{"dataset": "rendered roads seen from a driver's seat, with toy cars, trees and houses", "horizontal_flip": false, "mlp_ratio": 2, "qk_norm": true, "parallel_block": false, "conv_stem": true, "layers": 6, "muon_scale": "original", "momentum": 0.95, "adamw_lr_other_params": 0.00083, "epochs": 11.5, "lr_schedule": "linear"}
Rows from block 2, named by matrix and row number. Rows with one number belong to one neuron. Each number is 128 + 32 x the weight over its row's rms, rounded and kept within 0 to 255. All counts start at 0. Numbers have three digits each. After the name is the row's rms in percent of the matrix's.
# gate: MLP gate (model.blocks.2.mlp.gate.weight, 384x192), inputs 0-95
# fc1: MLP up (model.blocks.2.mlp.fc1.weight, 384x192), inputs 0-95
# fc2: MLP down (model.blocks.2.mlp.fc2.weight, 192x384, transposed), outputs 0-95
gate.174 132:149103099114126123118187095107150158067081147125151117112135136116130183163090120118179146107157118093129111184148133097106156072115093181089173091066136097089178150104095198106101151126159167148112149151134146103182110096130163142080118123126134133123106131126160099065198153097144164147
fc1.174 129:097128150106132124054093136099131048128201138104128123154175123090154151177141106075108101154119085128142224115051167124141085100157179123084159188149101188120119098159111093142165109100149132149128084162108152167138160138141143191131152155102143109181087129101104105160131121149118128138
fc2.174 118:182116153170082117136102061123161107171153109184093133139141160114142137144149052186108133129118149163103124110116090112087153097100184142137131179164108111102102146125116113127151124116113113055139069130113144122099162135122058101131045137125178092183092116101099125184154144159118119109
gate.175 092:162156132129108160086108103142124067116133198126108089120130121110056120113113086125177107165078130051053110174103106133138109095132142111186177105119105148103133124159151105176132154127080076130110163111096144135164169131133168153095115128173110109139056100091137095119116152149118179094
fc1.175 096:112076101148163181092093080104133170137145068131131168133154124118141106113152169194073173158114158152150160125139097123161150180088149177124174120146128112161121172176127095087088141129153171150068162149217124107104089133073085134122125106161120121081093081123099106169179122077114075144
fc2.175 093:133072182165144179133136127095144096139119153080114142128219155106148104092148105101111144097186109072117126137175108104069106156108136140147127179137122154127103170169154078118127130105143175205066148072153117093122114130109095160120155159140102129103093163129149070107170121086131093103
gate.178 106:174081159141071148084098206095134109191181147154174143109154140144140114119122100087107101147197112161103150158096162116074093123111112178161121118006141112127166148064124117079204117092140150079125151088139121064172148196120103176156119137125113140133135087145087148112073098171137105143
fc1.178 100:131115122187215062164125083163075139120144113091148113150137102178106133153150084144164162106116114074121105129123067124158127106151120065088195092110109098127125180133193159091089107155110138195109161166165109168103158109134142086102104174113138133082126104163134130153198154123139113102
fc2.178 113:120098176194178191096120160111153146158077093120140126120144147105119121122133129120099117154190094098158167112078132086120098125141118113077156117080178093098161150123083059094109085092141128173105211077157173153143155144100204135139097125117172146113147100178151134158192132124135136094
gate.180 121:151109188098175120121143102156142124161120124128109080114156144146165145105081176094155179063168092115082122158109142034133085158130161147136075098101120128109165143099134078155104151182118170165098092124139071142115124114126087151095105063131083120089121093129140106146173103152114124166
fc1.180 109:163131152123109090118147126119149102133137112078181164143159123089145090164128108135103079154118082110196110096134123161116160061129138121123113095141085158167118117111143166073142061127172071086139102131207129110098165102159078175121101122146131127126122194156128166106193134150090135132
fc2.180 123:146101126172108106153105135136168147148133138137126142120141154059134059102055133180131089079192106110103174159088116161141127071068103090155067168159118159122203103104150095109082107080104128161196166136184179123130161133131099147092149146106145115163118164149174119160129131089070091156
gate.181 131:133153150145087142113122102110128126108083145148193107083104150144138210102132148075152134127145139115136121121123115107107121137131119098158092090090211119151126141144103091098074151130135098139098131134109122082175164146140034067189128178098052176138146157138076067136080041162086141157
fc1.181 117:130111103065124124099139187147154176127134094068091136097121106086125124175134110138142103175081171105139143157084124112115149124160132113165174191120129181137119154082133194108088171168098147103134124132151152093134092108104167190155085097085180074122122107139206123175177192162155111108
fc2.181 123:143095096126159137110089144131081157141191113116119129126153122096109127122139066180135103221113140178168095117075169145125162150121155089142116101145106098136132097096111082138123159109129097133163166074089173142213139166082109107155133127143143144138063097134140119138140113116147147108
gate.182 139:125115112164128108204149072119133141108170185194126116098115099094069124140138128059180107113143127190096071147137130114081123129162122109070132159134093147120150140132116122112138120074178155101090068154146067109078142115160105089161115156129133144168127106086105094137131132128152124130
fc1.182 122:102100145171175137233163092137148168175145163135152098116079156123110165122132071085174096128201142164123150144154092101088092115097083132120082113148121178109143098133158110141127099079167067098155104160142133122068117126161189137156146103092128079136112136078134125147200134134126130095
fc2.182 134:096136133116135156095146134130089143134118111124156127133043106084116186151111106135153157091195096144175123062064131134140170110110108162162102123084107153118187125129148211141149108143109103165153106132095148144140078122153108133159085070156124123117104163145166089166088119125137121172
gate.183 127:119123134105203106113125137086144129124182161043135145141116161047104144162128159129075080095139104198120094132121130140116112147176192151122105170063138129075185179152133112132077158161102140128123106094160092147098163093120132113142118104166074100123072166178156148159114119106097110113
fc1.183 122:175159078150135072134228114090132084173142081100153146189141102075110123138155140106063176143160107206072072153128155114086186104139175148164128185094148132124159177146134128086154167115122114125171126096097067116114120114127102113090128095104097114146042130194174142119112115093091125141
fc2.183 125:131188049153123164106121107210120117119190107154142108154128132119165148155174066118106206088127056075113070176143177126142107084157097108192148133134130182166105128170112174140159124131139102148144110118131120131109107119063104128134098112125121112100147083086096173093135127172122135107
gate.184 074:121109085074133177116118097099183162135092104103126144117096169115076153192091135194150123081133167134142154080079075129175078133153117095134179104157151124122100140108153129082126108136099146156062115114127093095148113134130143117095151167100108155141103129106213142142042132166100167150
fc1.184 083:158095095080171130146043119158116084150099144090183129125141131090148127149157139122087177114067168129156147078075122156107198107137137145124104201126085119098118094118112160138118065176111155124156179110149112039137072168115181057155123210138142121179133175116122091076085123114158116084
fc2.184 090:168116141102080085109087170122133109159107133125188126200160165113131149146150179103139204138116133191108164123071137122088115096160074165131073118161175127103094115136120093059128122132156093065156138116135117118147111122128216119085107108093131126143099121140124043146081113097154111166
gate.185 078:136140195055111153164155135169117136155181126117096144157143181084114147171139106053143180139124077121083122127088138166114143112149082151090120081132079177185150131099145115137108135129113161108140094130126195054140108089131124105076118099125114141153196153144116086149109182109192083151
fc1.185 089:115121092114171136059131121100126152120103132135116082133144135166166156117145128089106098121112109114118126143118086134136122131187151129148135123218157085159097105087097087070149120106147152086155101104158122154134146160180152153127147148074103164166132147138154118040120087140093037105
fc2.185 083:115149161116163156167142084149195113121117141128153071137160077085132151101175141186149148080080115123068122097136108148150084098126090163132106130140130111147138137103082119111167153074149121105117095150162162145126114196078151129221105119101138091129133093198105126152082069108154151127